Weights of a small class-conditioned image flow-matching model.
Data: trained on small renderings of single solids in any pose, 395000 training examples, 14.9 epochs.
Rows from block 3, named by matrix and row number. Each number is 128 + 24 x the weight over the matrix's rms, rounded and kept within 0 to 255. All counts start at 0. Numbers have three digits each.
# emb: conditioning projection (model.mid.1.emb.weight, 96x192), inputs 0-95
emb.0:126154170115096092110142154124132171116116118069127161152111129115126159127147111101123135114099129099146110100151131153144158113122110110143156127194096101102136135144160119114144142088136123158138156127133173136160091109135114164124120108130124131100155128144116132141093143147146110131
emb.1:106158143137150136155116151085141155214153079140086205084113095141182173127171128115166123135105116113152140148159149132136149114080124099103102146169116162163136091073141133122118126159130157086087082134127148151149133121142131109156192099104124182130196117107137113093112118066135105123
emb.2:121122074081102107117127132151122104164142147077152094134136161114095117119147121129124116133087122169109166156128139075136131119096143165131127135166063123112077143146153109147117074101170059118151125106145124113141133104123092118134097121109127110096104135174145156142098124133094126147
emb.3:107117145144153159096181143113135159113105129070130125122119101140071104132106142081146143119090136101121102134135116190123143148123147137135060151141052139098100168135175103142122104103153114120129146148144110168102110101135121131080092126119140139139139111142077140117102136144108159150
emb.4:123110087130148146139133088170109100147135134055129115106155126113131101157155160127089125118156103155110184142089124122121118105120126105116094125143097160117137152130200106134129133115145125133118139125112113132113112142148112102164102157140115103134135142146123131151129128109126135149
emb.5:098130156114144132129119165121174175147124137047135121203136143098122139134138097119125137160095171129128133122120124150114130133135119141201196131164114128141042119149136165126110066138148100193131118108135145115169173155141100201140124115111122139173114143100129152142152106168151147116
emb.6:135124147174074119132137183122165182105118101074123108153110132104121136107134137115120142180103156130135129154168107130099123173139162133116203126160107085168064130116135104100156113044124091178115148140122120133151068096075137196117133125147142071144105175136086158135128107184138143116
emb.7:147142134099136134147131126123124115117117139081097119122137127147167121145108147120137087112120132141114145103136135131154117088109132151117139130141079169126148201149169128150107145120110148089088101130087140125158155129134124086121133140121093094148123137124146083102141112098094121127
emb.8:109132156125173144153112150151130156144124129095101079103138156127140156116120116172139147155135153116120091098135109114141149115144145120109153146101140117110117138139116138103116150153134142127159164141115134120172126139112126113140108120155148055150145130133177161146133162096104136112
emb.9:071127114159138137107129136135142140249146133143115220143131130110125135129159117125086132115111119171133139125149109128130093104121123123104103140116108119153137132120171107116126115180142089107151126122130134122134127133098110122178126144136127146139103162128128146148095118130120148126
emb.10:086127128125149126122118133122111130190117135085145144143148115158134107105117121124116124139086133121140120135120174130143139124115105138126086140134064172126137134133131127135092119128104145155151171098138146128168108107113145143126130122147120152063150098115095083102097128092129106107
emb.11:105111057138141119115142087139118100071134178111162065101137135138145106117122127153087095116127096105137124143094128127125112136137160117102090154131021185110177130128139134130120129157120127127124125137126104137084153131133096091126102143138130111133137144122130127109120149064094156141
emb.12:110160116154123113105143097139096106133145109156122114123159147128103112113122142153133112153109130121141111142083141155118115125127118148125101126137129120090103128102126092128127134136112115144133121153140128100139103102132156129122096133145104115132107073127072129091119151121135097151
emb.13:141154107174136133098169174105090116214148126122119211097119091150153125109171112115143129065078078120115168107113109123111128132122150117111186161143150077143105128121097116153132145072145093153139097134124123135115088153151119111084134112154123099143166120107143114119110106149131141122
emb.14:167090130110101134157110164108108107108140132171117104117149129119132118113084135134179132146078100120125153145122134118141138123111110094126167122144151091111090123126116125100113109166107177116115105130116124102153117136128117109139133135112129163131128092130132143123133149118121120118
emb.15:137139125177153091107140175132104142180113139132143131113124120117166102148160108139138124121154125098132153160086130052138089095119132093134134143138126102095094123140101144124107112137120113143154112112167119136151135141123151125139115110132128121109152118136107144136114134148165098115
emb.16:173126103112154115118149174089071126103132093171136088098111137116112089154104134082113117123118116139118153161092141149116147116098115114100119138142139079122091158154120107110110097137120123156139143107122123119080172113157135121113107133127122109130167079142144127130141156138115126125
emb.17:142109171105137098115133148125114104140097145160157160114111128134130137119101153105108116130111118138100096113114121139119131123118116134116095089143169072132089132153093151119107143120106148128129137101133160150143135133148097131133149123111153165151137100149106147147135126126096132131
emb.18:158115123133163165160158158151092151100149133114116161169113108116133093116099118120134146149108175149129152110110123125128154110127135103132103160122137054143097112120145101139147160109113145149144137105148146080090092133107113148149108141106127109142141113133115085161150137161136132115
emb.19:139112148105142166121128131158077146231142110154113137140135144129128159103110098168109081151111152173136164137132131110139122123127116190070136136155115114119105127116135110150123141159110087160119108130130126127191161135098121137165149158117124118115127185134122133121171144146146142091
emb.20:095118140126141123140125172133109131165111118146122147170130155100110109120048131124131134155094190131155105133140152081118090125122177134095120141140087061109041108142137141147143094136177116118122111103128131043148136124132151171132140142084160087146152124094108117108107147152124102163
emb.21:132123116124137118132127180133104166137113111177119090151133114110115110131101128122146118150099137151121117092142123147135134166120149133120098134153136080165132100103148120120157110124154128140104141134113153117164082150098121130143096130125150122120141105126108145151109103117097124119
emb.22:155162074123123150138100121168063095134168144109127057128166115143128161155109129165157169126105098101152205141171124108095111141134084106175129108141098098095107133108128184119145180145097154146137134148135093138126152194122124181138146102114127115141108140135146154131122125164158145098
emb.23:146116094115126127126111145109076162000109137111137084149121142106110142126122136131150139154088159124130139135123128107137163174095130141129119134113180052131059150146110114119143080146124136145094159141112137110087159126116114100134111149085153151138107146136146142125128088172119147145
emb.24:157135097144125113106148137112118123140159100128123139125107106136115115112144149124134118133172134099114111144122109170136146137116120144116080108125127129138146168116170124143117140150102129089122132144137107154114114113118129115151087118136124102162139138098119144141141138125140162128
emb.25:110134159109109151121126164125194136183115162121110151131143139114126170152108125151096101141151161143123109146110148108124127086116172144091132143139087141140132139139115169140101137158152146111123161109131139141104169081145120150169176144127121145144121098132141141072202125123141102111
emb.26:139154141152144112134085151120158091159137129164125136157143125119150173116126139116111137098139113123113133148136100109119083131161103156117139135142106124115134152123148147101112157125136122116160132114125148131159087138137118146163127096134116149133125140136149154129099143129127133135
emb.27:135068118142090119126119075123131137106143137096159097174137165143120124110130132166164143148138143167113120117171162092132156129129133169160182124135116137138084075154145098098166085148143107157124119155132150109121133128153128130112122128149126096103129153111111143147105105125083101156
emb.28:127093064118133192136140075151130104163116141124096161129136130119128141149116125144080120137160087139135138138096122144128107117123146122103093102133058143119172143129151107110134121124127136086122130140131144141116158097116108117137156126116139152152152120152160139119124118107111134124
emb.29:089127143125127111099145131114123129119128143108175108107118145144128114173144139113140141111169151121120143140117162158131159163126124147121120131134171120149173150121153098119133160134094081123102173132141123159125144143110134097149137130157120147128126119135103159128070143115124137150
emb.30:079125153150114156108109129129120145120106120110127155160115134162116154111138131143134167114110156118143116121147130125120142142144126137136161113132095136133140108112094150132128129147139158121154131164122130147119119146125129158116169118137124138102148112136111150107145110175123146127
emb.31:182125155071168131160112098153099114082082133085101143142118160116198068094093113098123136113213130143188094116120125141123101148139154141089161114105134255123138149151122073151166170132153182185147157091144180020133095132117132144116105134117133111148139150124137000136118093137114115121
emb.32:142149148177099125130178097112150095146126107135125130129100122119117164131142105155134136139179124102130088117115150151105100132126151116160087123111108143126179148105151120132097140132157124113139124142111156111171144103131114134122158119146145156108146139126151142095141142106145131145
emb.33:174112098125129130114131145137118127130112145116138126093136118155132122139130126109112128147159132129078094142109084164135155137105111099151084157089118134126089101123130091142124129135096110114131148133128141139095153090145134137089093165135120165097083096124112141166118149117121158140
emb.34:182162075128124127098107092139123120025159115080168114087127095111133101106148104125209112154132149104118154144093117096139115129118145125110173131093114178151124091132131118146129119115129138128160084125130116151080139164138148098088110134123113099104152111118167163153138139125152127113
emb.35:136128083109139091122108097113103082052153113087122111129114148156117086159137163142142132131138139114142153170118119148120152132152116103160124143086091148090123137118170132112105122148120116115118134139117121130091095135131129113111100138158155087111140155151123156123071149095145138131
emb.36:123128120142124131112132104145176110158109122115098088129135164116163124115123142118148128160129129107126118134131100099114145106132100115137085117170144131127090120098101158159114137135118127130133093125120148105096140136107158122143120109113138145142115135124119138130109103100123127130
emb.37:121135154118145132118106068141178105067144109137099131141127121141143141136091126144139104125163117120136108095127123124123128120104125106130162107141137137140093128120122136132138186109140140127106148097098136137083136149154112134147189132116153103092159110138122112122131085086110134114
emb.38:090152151113104170147147010127172104109108111127121186175113121119154125107170118162115159097122153104130152100107126117115157174124123118116144150126138128127114098111131098142145084088132100157134120157136130163105135137145121143129128136117135090188115119101166155130108144150117144121
emb.39:145141089125126104101144056153151143077147128146129089139127147115144128160145122122115120128156103156107168125092125093103117118138096127152138126138126112101124120139157181112118132119124123124118122140155114088121134124129120147130134110140115120143151108099108136134129108122127170135
emb.40:105134120106104131139122121121150177139144137122123159140134126150143117131145138133148149150185149108104123127142145141147138158106110120101095143143124131098145146114145124132144118185108148136130128126102141141165112149116120134212087130135110170133131124118107135124111124119123122126
emb.41:117131126129143112122125073138164140076134127080120114087117160125098134145138152126132129121115152128135122123138127121140114157130142118127112114133144164104081130146123118110131164145123144108117118119155113123173118125126102126102138125142154101131108140127129139104074087113102105118
emb.42:135121134109133079140101107128184120140128116132120152121155108125113124125108123094130107118158125146121129153172140152136127117130129126135157119149177140161072177134085160132130116083132122113175135136125138118149117132137122125131099154116116158139133112162127116120105110151089142132
emb.43:104119156145107164151099112166160150070127109118096104114142119109117147104113115143124155163138185113122141122111116152125117119140155128126163162089131135109088113114135111115138144076123102190149145108138080132110109140136161125168157138104101099154116099167140147140160145172138112134
emb.44:139103181145136130131129096137190115081115127131138117102131157142115122123096137151127095139137102111098130143141159125102135110117108141160175105156174114141133122124130144120104115186132150109114139130133138104111159118111124118145123138111136132139105135117120119114167136104095158134
emb.45:138133132150119136124152089135153147094157140110133067160117094141141107120072111095127153129137104143147121140157111123116122160145156130137126136155121161120145130136118103165119091148157106130143118120154106101178160130135097147112103118113125141150128106105159127154163171111116112146
emb.46:094144117090118123141095102150162123079086133097116109176116092111086159126157124140114097115151141131148060147152165127129101106140105155111133089133112139135155162111140137125173130093130148120140156144128097114125167162150130157115114127126107169148103170126123113102115112159170147083
emb.47:151111137131128133099145112092159115090121121175062106130114122139095135126129150108107125105083099098126099109113119107171144130118122136069117113146138143098128184100096148117131085152161127107110108135165163137097124115125133055116114102119140106139115093161130112147125119096105105131
emb.48:154156104121139122115144188122120136129144127115152115163125119106155102127128147132131172155126110120147142153119101118131091151137116139158142116127117104086082115131170136130172144153113128167135127131123122109148124130118126133136080137107105087127129159145125130153033126153133125108
emb.49:118116173142089170150149145126131131132140169136113172081131136121164143109142093180152157103101107129105150139146140096147106121111093133129179119142097142133113110116178150112125127145188134150090109119139140131149139109133128094143174106134147090129130138089133079107084120096143109136
emb.50:161133129134126156140104177110080150159114118117154136121128109103133146141133134136140144131107139120102150116116132098129096119077130128116171153140128175166099141147109124106167127106169140127112149144093112121115143102122124112141111159139123149117123106113137146138124141168119121143
emb.51:142140097129109130108131192119114121095116123134120168152135109135146122133153141151092115090122131133141136117147141093153138166138147116099102134178079115127106129138194104122185119101100117137159115114142124111085078117145127138160130136151140092108131171152129107161047113150144123102
emb.52:170169145150123130117143160143126101167179109125139161131111131124113141133133145126130093106067139138141180105116145074137116088166148123121113100151124104113107120125129107123141124123170129113132124111139114126119129114164116157101116130093147121130122159165164136141115120136155094114
emb.53:180142099139164121130156158121122124110146146143171137108119147114122115156140140154093119102089135144137142148123132114117142105110117110096117099143097154121093100116164106143103123085132127129136119105137106151116122096141116105111095147122112107155146078137126150161131144118071132152
emb.54:111129188115139143136150158105119117114130110118137130081121093131118127112073133146142124142089123138136109162110145121122133146125116160124080152166109145146079112113196119110135134108094092090112142133127150145086085098125134120110108142095133110133142130154156151092123109088090124138
emb.55:094152151119094140126162146120127131096108142123141126152116113146084102141083128145171193086102111102127106138137113150133118166116109135167109119138093192100138142120199137103136131106117141135126144107167083137144119179110113143111128133127120113095160135117091119167111123115106156149
emb.56:133105127108162107115126218153126154098094112121120105120149152158092140118134117137133118177114126113118105135126113183147135124111131092152058139136086092121120140142231130121122100173115160100144118115145139180107140083154132129115107154087142120137139124114125162120166138108080102129
emb.57:161118126104118172113090204147123104128089114144145144157096119148180128098115108134185119121153122111101079097135114170093121098128122135114125153109087120151120133119163159172159139154123079141113135154097134112112220164140088145158169089205135201110136152073088110116255134099108109108
emb.58:135114140127116142122143199145105072079140149121118055142121125127149130097131089114100113106110136125142143155134144128106110106113110139142191139165115124166079169097123153121145149076134164171181158094122111139156087115131135103136156123146102099111144121121143143151116149151129153121
emb.59:111093150090101100148116166147136134197133138174132184150132144086148138095130123121105124105083133143116077125163149128130113125157137143086123110139165125183120123134167148119142101180128114089119147120130135115163142142135105172167095102153131210156143124110164149119148097124124113102
emb.60:086109112152135138109136126120097116111149132130165140128085133134132085119117128159150175145133117127180121127120143132126150175121156140182159142138160137156137123121130162154118134131127127171148109132117106134158133119121113149138137086097107110130130132147130110090188104135110120119
emb.61:088138110132085135132123167145150135085132137146090132164132108105107148134164094123136132086118120142127142115108117165146082100140121108086139137166179117119149136142138157151145091156156073139132125130176082102102106149107143125133089152153121165144142159134108132146082141112168102126
emb.62:084195141098128130151140064144058168141133121132138049144117117138080142144134106116188144103087155115124150109105175141110138090130111146151135172121133142118129120137122167124092116096101107159136148146138111116141165140096148109136154165152128120087119161092144116104169175151152159139
emb.63:121081115125086134167116092127149108167130157152116110116155083116112146137106167128128064122141131134150104141126134122115084109153153159114144113142141094090139144141178167116121132118115150091128115120126137135180150131133131127157103117108143141135167142125125161097121134114123140129
emb.64:124138160141114134141169105111132171079118094151109175182101144135151110112131137143137118132111140125092154126137124110127164147142115147186162154113180128156138150142143095111146094091163137137113111133137169150076124127145101160118153127139123132089119135086142102097116122180155143145
emb.65:135140148144139141147120140126118125128158097165091152099097122121124154116171127180142139144133122137153127124143135129128124114110121104068178112142188120108095158109156121145094143121139124118127124124123167101178147102115104130137143124118119116120093141148127089138126142088177080130
emb.66:133112119123126132124127154123141145133112113164133153114115097143100135139125129114130138116102146126099114130103076146133136114129125097094083123136143106150102164144156086143137105127137122132105135111130133157104139117144129122109084127110118152111108145137102140146095139141120128141
emb.67:137116107119115115121130155145121160073128124130130170140111151113147117155144138155168129162181126152135152139078107085146118129127129141162167130137151098097085133150136131114113109155120105129134132157113089118109115140120161163144133144152145166138135165141109159140167105130116108133
emb.68:131140086136173145121132127106090099176144125149132129103107112131120121144164141092168139145114105128138141118125122085103124155145104123125154139114186122148083128120107138124103152130127125092139074127120098144124100125131134124117142115122125094114154095111161100131140120131129151098
emb.69:116110168109164153144105099115200151162106121155101176132129085148106166156141092109122148121122123122130111102124109136152122148115130147126122109127178116131153105118129069108106150181119113082131148110170142143105123121129133115130137163085107173145122155152111133153138106129138131104
emb.70:114124117112137093106136138141134121069116168076166041121122126065105112128114148120123127175101100116101080135132107136157086130107149115190119096093134144103121134100109132129083121119110126163106150083115133110120174085138125135112107125115127098139122106151096137129075155104096096158
emb.71:093116152152119165134108176130141141082113126151097129122136105118149145131094145108166113122107118125147129143096164124155137112160133129083151134161180137163098102121147103131094138113123156120125115111149152104139137105149151109124133107097156166126089127150136110136175118074128141126
emb.72:148098159131110136106142148121156140097118138050099118112139119117144131158120147162119120119098088111138149121124114100155111118121119096146157126112158102167088115137151107125091122152179119117121115116133178125131125076166151104089145129125172118156109089127151084130111143082153131127
emb.73:120122098115139112119083149150158168178139135151146185145135142078139122082148093151117173135165198128142114159151131091134080126129096194138118125098118120128121122115141172091102149145110085126126163157135116159116155144126130194176121107126119125155115191123115117161121132182135127123
emb.74:129136159078087096135131149131124118089141144060099106157144139146128095139123124109128148142097124111136078129112134157137107107127163080131108130097119148119152160126124126120137120115111128088168092128159159130144100095148118130117119148143153093115129126083153140125159144080141136128
emb.75:129102131128114127109116142120137122157123101099116121123121138127129133110122112101083125157129166116132101131123145116131121113149124128137116102130138116134121164155084111148124101125118136110142122113145164106115112113117143118121120129121142090126134149185151096152114113138139113101
emb.76:128136121141132125143146135129151098207108128108111142156141148114128134121146138145120127124141138155147124129110113112107122119136128128140162087126110150148110133127113131127130141123125138123132130124127141107205134111130138133133129126140109125171132112122142147121111131158102117132
emb.77:134128137132115148108145136117132163133107110148133122142126145138180120102101138120114137125117110152161132114154180145122158162138130134164134126167083132140132135150122130115119132151127116143094167155132114117139129144083135132123123130123134128139126126146113107105164122115147110122
emb.78:119102154132136125128136112143168124172126103111085152131143140173124144125121139147078121153151137153084091140150136121101164106146140126136105131107083108121128100146126110119112102154157148102152121104111110149116096135124139096132117122115118150156125117138119110102146128109100119117
emb.79:143178126120163125164139141100151126108123120133128083134137123138082137144150126092111164125115157124121129125133134149108132150113138142112105132152142130107164133153127116163160113114085115129106091117117142134140160118141141136168128146125082135119129109139145125124124139112112128085
emb.80:156138144145131112148127190153098083097102127094132111078104121096164149094138143115119118113164077148116164136128097119142116132129147113143180121109119148089089161117108132151088121134106162105132091116112113118164135142119131122140107150151120152124139117137110124103098117104137119155
emb.81:122110163127095147057187141112165146115122119067129141152136133138072142169146116138122134114109127088112132113103109153137132097122111146101189118135087066113124126136155138150123153121165085111131168126117085165127160132125117123105111136124119072129113128119137226155168136139102118145
emb.82:163141122131131107116142112135138082132142136052142065091128159146123110126110155100105135114116126126116114152127109149132130123124118140162096115115146129109123144151125132139121147114115160145115136132112127159117123152156129122113096136118099082123126119144122158142083134132098148144
emb.83:184130097150142156154096120137137061131162140119145189135141130110126109147125130147173130134134151139158139101119139110152141147131115096159141128161096161125135130125126118107088131124124128123113086122122148131133097128107096139114128113136120132150172094126149116132104084141115140123
emb.84:139138137137070119152130130109141170122114090156046110168115130149124139151136139150135144109134124141114126103117156136136158146131098116096136112133116108141166150121146120093125116128093171140068121134132104163132110132135124099106122148152139120114159120095107106116105144129141156132
emb.85:125178106166167137155149129116105118125115124135107140206118174122123124127156142104088202097092155130158130122163159184116142107148117139153122132104080171144142160114137097125168166128131180160172173110170126153125102139121133186148091151146128111105117134128112112145079100199153158126
emb.86:167122093108137162121113123119155149063123116119138112099124122123119138140122127151149114135157116132142139135125117054149091107117102178117174067092090159108098114154141151156098070166129149112136071127115141101069173136152129100119143119122134152089120079103120120133195102129116123101
emb.87:154126092139090115143121138133162106119132179168146113109115112128128159142143116158116119118110126100116114118122102107112106107139141141109131114099095125142098108128102156124108143105120098085100144122134129182119112172122109122133109120110134120128131118131176124126116124154116124100
emb.88:189178137149146117130142145116078103126153123128111112114093122141116135143106104142141167147138098125152154108121103074131140136130112116198147129104116142109109134117228143099135098079117184142148119147142113149129083134119120140122092116144135129134146131145126125120135135137106211147
emb.89:149133102126162121121142096132143128131169156132171111121113077122110103106112142112126141130148127129137074141117127128137078149127133128156083164078116121116155101112161139129094103149106106130165138115139140120102140144114129158080090104151114103136131106120155082149116133110112117147
emb.90:149097133140141101141133085174148089107098107143081152120122107118152098135150173081132124107150120175120138104108114104135109132148088182084108083143121188112157117139130179132121142174106106130106167093124146120047139140120123128130137123098133115124160103125126134116165129143150105125
emb.91:155091108104093130104115133127139087053077121108120096088115133128104133161107123137149093138160077139097120114111110133134149139119160126155098100149121153121139139166137117149134126143110115122119110139115141088107095107148123100147098146125129147131107098147118153145154118105062105102
emb.92:177122112124138163140102133123121143152111152157093095151124133146154109131140129088100119120117149165152097195111140161101153107130107104106097117081107142137094126138155116152118124108088098146091115143125115071111159129119120160192100113130138149143127137143105168151116128187138115130
emb.93:170127117104131146088131156164125109151153155094155112118128130138143184144178090143123119112155102139166164121141118101120140115140160139091176153117065114131099096110193142160125155147116076128144123122141110099152182171120148147155135161172102106120120118116134098100113120103129126139
emb.94:134111121143117152147088081149123134163149144203153139165149107104103109127126160096116116113134128158097113142126130146122135112134081140135073151134130128144124149118120147124098127126144118084170158155144172118124133146126135095148097133131112145133101098158136137134124106104096102122
emb.95:175106099087147126112100126117109157166132120126106090137130174124106131095142139128151110156171124117118124140124121096115147144121135131125180103101070103122078126136110146110138134125133120113158116121150094156152115119077125150106084081154107146112125135134128123109124103110149103109